{
  "model": "segmentation model",
  "dataset": "simulated fluorescence microscopy of cells",
  "train_examples": 195000,
  "image_size": 48,
  "crop_scale_min": 1,
  "horizontal_flip": true,
  "num_classes": 3,
  "encoder_arch": "swin",
  "encoder_norm": "rmsnorm",
  "encoder_norm_position": "pre",
  "encoder_activation": "squared_relu",
  "encoder_mlp_ratio": 2,
  "encoder_head_dim": 64,
  "encoder_fused_qkv": false,
  "encoder_bias": "all",
  "encoder_qk_norm": false,
  "encoder_parallel_block": false,
  "encoder_dropout": 0.05,
  "encoder_inner_norm": false,
  "encoder_moe": "expert_choice",
  "encoder_drop_path": 0.1,
  "encoder_num_experts": 32,
  "encoder_moe_every": 2,
  "encoder_expert_mlp_ratio": 0.25,
  "encoder_experts_per_token": 2,
  "encoder_shared_expert": false,
  "encoder_patch_size": [2, 2],
  "encoder_depths": [4, 8, 4],
  "encoder_widths": [96, 192, 384],
  "decoder_norm": "instancenorm",
  "decoder_activation": "gelu",
  "decoder_channel_attention": "eca",
  "decoder_widths": [48, 48, 96, 192],
  "decoder_blocks_per_level": 1,
  "decoder_block": "basic",
  "decoder_dropout": 0.05,
  "decoder_attention": false,
  "decoder_upsampling": "nearest_conv",
  "residual_init": "scaled_by_depth",
  "optimizer": "soap",
  "beta2": 0.999,
  "learning_rate": 0.0011,
  "beta1": 0.9,
  "shampoo_beta": 0.95,
  "eps": 1e-08,
  "precondition_frequency": 10,
  "max_precond_dim": 512,
  "one_sided": false,
  "adamw_lr_other_params": 0.00085,
  "max_grad_norm": 1.0,
  "gradient_centralization": true,
  "max_steps": 2800,
  "batch_size": 64,
  "epochs": 0.9,
  "lr_schedule": "step",
  "warmup_steps": 560,
  "weight_decay": 0.5,
  "adamw_weight_decay_other_params": 0.05
}
Rows from block 2 of the encoder of a small segmentation model, named by matrix and row number. Rows with one number belong to one neuron. Each number is 500 + 25 x the weight over its row's rms, rounded and kept within 0 to 999. All counts start at 0. Numbers have three digits each. After the name is the row's rms in percent of the matrix's.
Before each neuron's rows are labels from the 100 images, of 14976, where the neuron reaches its highest value: "strongest on" is what is common among them. Only what is clearly more common there than usual is listed. The data: simulated fluorescence microscopy of cells. In brackets: how many of the 100.
# fc1: MLP up (encoder.blocks.2.mlp.fc1.weight, 192x96), inputs 0-95
# fc2: MLP down (encoder.blocks.2.mlp.fc2.weight, 96x192, transposed), outputs 0-95

strongest on: cyan stain (100); long thin cells (39); membrane rim (34)
fc1.58 106:489479498533535506463522487534501498480513502527480561506513504478474519526481486481475486490490510505488474526482478508505496456495512485444524529472530517498470476522497503468532503488472498472491504528559452487503514501471516532468488472466431517537531476508509531468473464460527500494
fc2.58 115:505550493534479489515470508494471528468474461533498511467494509529466442470517526468505506548490480487499486489529512509492481504498498510529489469499493507483522531474511526563475503485482548460477519501481507521476473525531466502509501539487469508434507534462506499554490521504481514484

strongest on: cyan stain (85); ring around the nucleus (43)
fc1.133 128:511468507523535487503485457459508490492513497528516510446464547495519534536517514519513471493480473531522523473504518493543542498494486468486472476482492465522501509505505481482524502535485480524510568528501436487499483531486502487570498499530502514522481498488503477475482507465526460516
fc2.133 101:514543485479523503525520547525481519485456498486487498510537444541487450531458503477475502501522520479498494546475511547520472505543500510522542536501521505459499497500487521483475506493493564467505481498474486492529470476509471488455491539498478511475471479510493490531541515520496520501

strongest on: cyan stain (97)
fc1.56 081:493546463506523473482488457533473541485482502520514522510519521478530494514524505523518485466502516506551496493487464529492541491515477474475516459479489510482456549425470516561514519504503497525455549518493505482494479519496491468474499478497490498490468526501518512501485488464504461476
fc2.56 080:481502546523463535517522501450507477515514545478531495486477458567495506507499523502491506527511508489452472486506559465511489471509471476519488509486530513509518500548513501493476450486462511505509479501490488524487486486524517531549480564472487524486527490518471517479478521505540493501

strongest on: magenta stain (95); membrane rim (43); bright spots (34)
fc1.180 102:480480476499453477520476552468494520504467497532535490455494477507570450468471495495505515531481484493507476505491516527483481489507530484513544503520534515507508479508512511503483568527512481503525474481512493549519475521526505482506458516520516503450517522516504534481515543508535496471
fc2.180 099:498522486516531547474514459504444491488467465519477512482521521495457504504507468490484498499527550495544492532498494498552462519495535500510497519526496476573524486464480492493485510490479507470543504536498484455484509530526518489520529504507480511458512529495472516516473486468472518542

strongest on: cyan stain (94); membrane rim (36)
fc1.145 103:536538452522526480509485513481512585488497509508500469467504490500485516490513528492500504523516500492516508508531506518489497464485505532462453461470496490505518553503487534471503523510471458479471521511527497514467511519535505482457488489545513506528472507464473529525487476436504514474
fc2.145 123:479527534503512505494495471475496465478516546503497463507479504524500465504475470526473533487530494560487465516450532508457489476507475486543486525497475504484490525498481524501498448479455533509487525513516497548504541544474520519508516505549468492502506470540547503503495489469495473491

strongest on: magenta stain (100)
fc1.161 103:554511499511475488534482508557471523492513483472484497479476489510482496553492545500497552498498508491511489515487489510507528580478526505514534472487491480508525484481455473463488471468488491486516495470465482483510553513503486495470495538551464469482513530534524481499513468509477499480
fc2.161 095:467507491455508500486471532491530467491493499499504528529522509500495494470509497545471456530499514528463520484499497488464514457512499511465510537478489541510461525536486477494529528536501505500496515483485531536505478491453479497476513488442510491502466489473481504491453538501579462510

strongest on: cyan stain (68); membrane rim (51)
fc1.98 139:492478483491490511521476475484523548462490470475477504445500504533500504553459474517526489536527506491524505548496511528454535482505487451496530507468502547479479524509492541495491488507482485430543490521545483489461492523531476484515499520502467506536496510494528517497514495479500493469
fc2.98 101:489484527485523501468508495505497463566493483500486492528477471484481473493549535468532484475496482515463504482510460475501473549493450524489452501503513427520513463491494464523506490484518511525495483466487494490506504484498526487466497473493521469510548513487459476491471548523497479531

strongest on: magenta stain (81)
fc1.108 102:467526494509473476533546489487479509506472531517511484473501503502491523491466508544493511485433551528488458485484518500510523484492534485556500468519531551496502473514511512493531471538480546515485510512528532503480500542497506520512496543490483466514460490485492460476488478506501545540
fc2.108 078:548509490453530499513436528523476474490509529482491475455522524506522498495471499504470453527496481498504549495538465503529469477467483504471475519511484489489488478469491534468446506472501458539500459484537510484528500499466516453508503463523503532506489480506531493516475496508502468500

strongest on: cyan stain (100); ring around the nucleus (37)
fc1.60 115:517485542473535528503509479518492518475472517485480475469529520505538479478501482470477538532515501456542442487478530506462500468503523494462527537473506471462455462540505506498491492509535495555499512517527483492468545510507524487487537488463459503513512487499514520477486497511529480520
fc2.60 115:466567484510473466509508553485480507508526499506509515492506471493447493480528496531527488538498547506495529476540491499488506496493508527559463510525525525549472525493514508479536518484446485454533521532512525489499484511511446511505462506490519489491507525498510519522480488511525543515